config.toml
model = "image classifier"
image_size = 24
inner_norm = false
pooling = "mean"
optimizer = "nadamw"
lr_schedule = "poly"
warmup_steps = 3220
Rows from block 3 of a small image classifier, named by matrix and row number. Rows with one number belong to one neuron. Each number is 500 + 50 x the weight over its row's rms, rounded and kept within 0 to 999. All counts start at 0. Numbers have three digits each. After the name is the row's rms in percent of the matrix's.
After each neuron's rows are labels from the 100 images, of 14976, where the neuron reaches its highest value: "top examples" is what is common among them; "colour at peak" is the nearest of a few named colours to the mean colour under the peak. Only what is clearly more common there than usual is listed. The data: numbers of one to four digits printed on busy colour backdrops.
# fc1: MLP up (model.blocks.3.mlp.fc1.weight, 576x192), inputs 0-63
# fc2: MLP down (model.blocks.3.mlp.fc2.weight, 192x576, transposed), outputs 0-63

fc1.256 101:579525549490553456525495561463592547538497408533439524497515515473541547498468492471552518447505448457509552534416517482591480487519491512494565390493500487507354499488447557566557518490517432
fc2.256 133:518557549533443497448444551577518480456506530507539456459506630452490472485476512502549489383589450483497535478514499449506557616516549448521513452504431445524495456548400576497563488366459505
top examples: pink ink
colour at peak: brown; black

fc1.119 098:558467464483501489439630481492508554448454481498519530544479445556411547513508482474333508501428646443509379487480468545542446468492505489493571573579507450545383535464509405522542489514592469
fc2.119 098:488458532477508445415492442520475518509437477518535511598453549505395620506508514510481461500601558438528457467501495460538472615445554498479511635460535438564413489491531476454519516462477542
top examples: teal ink
colour at peak: brown

fc1.466 103:456512488386582535549420549481372486515426477613484546433559571601427506541477480532549532415492616383536508487380473521449582572493555443497509557471457510491539441556491522493550447506489513
fc2.466 106:530498509566451525514470483507561531497587468338512445464483447433586406486463500492390496537463447574462492520587508472486462450540457571493499394567534484465519575515424478519527486508523450
top examples: pink ink; on a plate
colour at peak: pink

fc1.439 103:498478501481424483424471498529538473515462484544528443592522488523512504506453574556388624507455460507494458473575473494504467475468506460549475588454469520572524502428598454542506493492525516
fc2.439 099:476470499533602496564488513537453489512382447507516477502507492539495630521524508484588360525492531502503517490430509540593609369492511596502486444526609475469388498487461451539545493592517508
top examples: black ink; bold
colour at peak: pink; white

fc1.567 085:488440530467496511619469482512530573486377493329477497516468585476513486502486477400524559561498516465511540549477476504479436510481507582496488374531498507510452497476533375531493461489510534
fc2.567 107:601509499441506510502469437462525487500603501557510518417518489496522425531585462469500551472474484489559521496553480523374453629515495447494530572538452490497611460494521548428456510435525546
top examples: black ink; bold; length: one
colour at peak: black

fc1.515 098:489382532520581511570495441445535534484399454416490541527538520418505423553571521474586532533572526423525534544500482498436430523625442531563506437533366434471507461471542475550530472528566487
fc2.515 092:524472496544482387548500455505555544527524544701474557445444431538536479538525498550472530547476501518444527489544534518486516551407498497498535551470561566497507500484546570441522528545532579
top examples: pink ink; grey ink
colour at peak: black

fc1.513 097:459518449483497484464567437519445618474526450582513539500522507517421542501522418510405555484440496549501339484515456538505540443446430538513604600571545509508412492461455407535553522467469478
fc2.513 101:523424472473446516435510494558415477466540525543503508493460528540496522441522534556523477585526475432483537470538455481520368554519551489543539550451571494520496457503624488448491522483530486
top examples: teal ink; green ink
colour at peak: white

fc1.533 108:535524506591465493468452583453495521499510449472548666535568501506461498497528385589501437548480538481527491427534555490516469466467512445654480566469513491435508484495524575550522533482570507
fc2.533 082:523441497533456491544524505475463512497548459503501651528590529346482452502541506506477473514491504456495436491483511466544459530495456513504489556505486463365490499511506564612490486505501516
top examples: grey ink
colour at peak: brown

fc1.260 090:519529528461573559529463500529566446507542499591461484394465457489449546467521469454593527439511443524493588523478456489567416603473469520482518399472491535533452437504486512475489531536482459
fc2.260 096:469523525584486468630513517535572534456513408462476549472492587509540540424479537530573491444521505450437496477447473495493538469610453500590499449510465373522490503532418600505472485469469450
top examples: pink ink; on a plate
colour at peak: grey

fc1.47 088:556490575507473518531477512551505434478458501323577524562473469357578404529462568557494570538489469525477601479485561493422399449544487544493478407490436486520541559431511451555427538471543500
fc2.47 090:526441483491488503499504527406544502524593442603477530448563514626393489501562521519455542483522502521514431502521437444481552650519483390487510580474521491513569384522529549478525484488539475
top examples: on a plate; bold; black ink
colour at peak: black

fc1.12 090:512523566482506530535564410526493510470446438462480424462452510453463524453473512489549640524521449492531557497509433534513447470478419502464522452492530541566457474517505459546499399549510545
fc2.12 098:493495511531489540619556413462571431524568593453485505473415423484540557572536483415532497439553570567512515508416463520445483444544552621569486537481453438498469637506478541485437488457479490
top examples: on a plate; purple ink; blue ink
colour at peak: grey

fc1.356 087:507501413439559474508542524535509472473522498536466368532464436505518535644511642430544486530460456470529525603510507537523534521525550491466565462556508571503522489504530501472605487541480418
fc2.356 074:441516496448513573505473502485511498532385490481491430490544536548472524473516464494543391532559513534510502528481362507444507558495452560518505469468504467588501490511464432447497542416485492
top examples: grey ink
colour at peak: brown

fc1.265 124:444519431454506508509489460495482499512497415485426490561485524471494467418483482447476571509427492419519489603556469569485473386530446504492472440560478428568518505516453471602493386504620516
fc2.265 131:554444506512516445552488509499445545478529483463510512427500441511521476464415488567422499538405506470527474504465557517472627472507539475487523506507456485465482405477480479509474499497439490
top examples: purple ink
colour at peak: grey

fc1.426 092:534466533530545406554494493471504548568391509477540522541444488461443503499524499465511495591554594465533520518462508458631439385508494605484502537497486455471354478485498480557499497587544489
fc2.426 082:582458472523456501418482442590440507500415448466468463508585397426457533503552442542490511591454524462474486449608552556482534546482566402487452569464466552543489446529535436514448591500590501
top examples: length: one; grey ink; white ink; ink: teal
colour at peak: brown

fc1.509 101:508544541494572493555443488553470532533490451510491481472454454443476521545527554460520595468491458502514504474527468559473482568487453446587550429521459549548411424456452528511497483515482506
fc2.509 119:476426528493525563452509570453535567553538439433507481514489545499451569510475503534481512486524494431444434577463465441594432619527487463497466429505519467586533504509452497482498527504467526
top examples: red ink; on a plate
colour at peak: grey

fc1.524 101:454459543464566473624475443498580517506545476487471526427458495489473478446552508467495647506442482489483452544459457473554504494507379573483543474529509456530468426526470446502509450536494448
fc2.524 062:502523535479525495516431480579410432493518438550483530454558471472440515523515615568467425503409532476585500532535438507540461469453478513488471537489518546520592393477574465442546566581469531
top examples: grey ink
colour at peak: brown

fc1.191 112:475482553559498421617474405422488486531572509482414555536537473441506498475516493504465535503538471545456490496449496461540510466525412462419472616555529466502497476549427562503622458513470383
fc2.191 125:506523451484482535581497482449478491540472564545468338447472420588529577450428497501473474480484487566450549467452542487437556514494522446540490454495497636610481474499445497429497492490525505
top examples: grey ink
colour at peak: brown

fc1.328 103:545463540469491516494547526422504564487434463489435540484547579473503522483514493537566591449524519505509579445392386527534477450545405501453514489544410483629449489509477550528527412504552426
fc2.328 105:607590469462477496511533566521491503467463528406503486497562468434609497487475522495573551455524491645466572512507495516366536477460532465553505454490468498525552547501572511445525545519565477
top examples: purple ink
colour at peak: pink

fc1.267 079:464511627534486612533540518532435440549520430489406575444530548534450483445403398604490545488427491452512551381495457518498500523513468526397518568457538598425511505567480492462437442531457535
fc2.267 075:542467470562423583484479518532572496550569409587552490483547487570533452508479493478445536524519435495492509505559479540517500425457490465511498531480502445377401570546409481566537522471494477
top examples: grey ink; pink ink
colour at peak: brown

fc1.373 110:551481460488513449497591501548499410511480447541360416495497457482493518488477515536451502552436552437479478523435509515589471498538538439448506455465459494522437509591504442525550363535608555
fc2.373 123:462525515538413583538510451513464498455512457488458549553530522507436565484582514525503501483608466617495586526555475418541462476495394420478532525353456461526528453530557576522516497474498480
top examples: teal ink
colour at peak: green

fc1.398 097:464491476389500521525520410441555529535412480487464494492507528478483411493594597480542590399497531544521473511427423455498553491567393575441549468503484480604431514534495525474545470499534434
fc2.398 091:547567506474406508451464505509557531403512496438550473523517511453548503504494544428536463459486532545520569497482529477452506485503494421489548505521496554478518588498565511510534517472514523
top examples: purple ink
colour at peak: pink; white

fc1.156 105:508299507448526549478485540501526514425490550527524508504545402506505494577499504556467577509481539488498510465445462492494425462463544548500513467530409504544474497462605530436535497587471462
fc2.156 105:426554459484472521485498465535428509453438524509479547604533567476504539513561502419558469515625505488511529509560508392535489471506455443504498568392461521532473549511537554549491552518517478
top examples: purple ink; blue ink
colour at peak: pink; white

fc1.259 102:474497522504562497566567476505624537502514496518502544437488486390499494520508525513577549541495512454497547509473436487606459517534437532498552339484469442500487438458458526523485518593542526
fc2.259 102:460580503531475529518584547429611451432554496557512570476532456505531515550591530524545577444504523497455469535503384533471529521544540524462560512479464463535529452457479594585468488448498559
top examples: pink ink
colour at peak: brown

fc1.536 103:500485515482538479514512465547559620460476506380477458559511473463510417463500422466467543457413536465420484529504525582452536419408479495542638474563483484544555457504493461520566468555460482
fc2.536 093:521605515525446516487433474483518507529580497586518523497497542460524534533510535490479523553539484527530485505469479384432468491524578504500484540525408525395540487472479550443515482509501508
top examples: black ink
colour at peak: brown

fc1.344 091:480440586497483481539484420469507384469430521472455419491573419482546525501569536551526550526513604460468488550399485448559477518543484507501480523512589492516479525596479522442567371542499485
fc2.344 102:447537458487568573552498453496487529527605455569543504515527528542461547446456441505481556539517446660491520497584456515454575477525414476507527509492532524539496427479471504472466524400565490
top examples: length: one; orange ink
colour at peak: brown

fc1.200 100:448410555550596532534429556605508543535444447523509474477500568416480580546499502489518545593540436555507431499437475516532434477512556588476496463464560424460386461495633494450485519529510411
fc2.200 096:592561445498587416515522512383543518561520522438477552527507524475598334502528424542556517396464506508479544509522528526398580513557442529568498535535398497524539521487447556417541504464493527
top examples: on a plate; purple ink; blue ink
colour at peak: pink

fc1.347 090:397475531561504481462437476502589423525456500634469442487539472488466556487481487555517567618491441504542507483530419461578427439474496516528446505520440530519438512489582478548526483466496472
fc2.347 087:447540491498640461505558430471513439546387539532542523545508475478577500488538464458557512499394454514472467526541464562466542497483467506535495453545496519468437556507544404475562470515565547
top examples: red ink
colour at peak: pink

fc1.53 095:521475547583496525495502503491498498470516449462476702528560513502405489422525353644501496525541544439527455460530518527480461476504437483566514610501493449493512489498529609505509473482559509
fc2.53 075:544410515503469513577507491409575521470563401442450587487540577472469412500505495500473603488498522418503450485475446476484424492529424502496502479529490483409467490514486562650496503458515522
top examples: grey ink
colour at peak: brown

fc1.211 081:389507513598590412571430462554555478541419440506414451476508483436499516507495465515620574608511399522471494497473458529479473404473523530543439484574477473498457450515541492494461483447492462
fc2.211 088:433574535517600386557420474413574489586530517499528503560464532546595528503451432507548495422436472440520486527503529540410554476470490490532537467560490587519537545466453468531541427422532443
top examples: red ink; on a plate
colour at peak: pink

fc1.54 090:431528499512575456531491437549519485514435444501479436501448513505516466484424611421549617459528439459463531539458400559506480531479490536456492405500545563579455469445512452565524463522471448
fc2.54 101:559477522471452530563540553445485467497511496398504561479540557410517500546434519551516637441569467494517472484446488437475426508560494501557521580504486479527504520536476614554576460563510520
top examples: purple ink; length: four
colour at peak: pink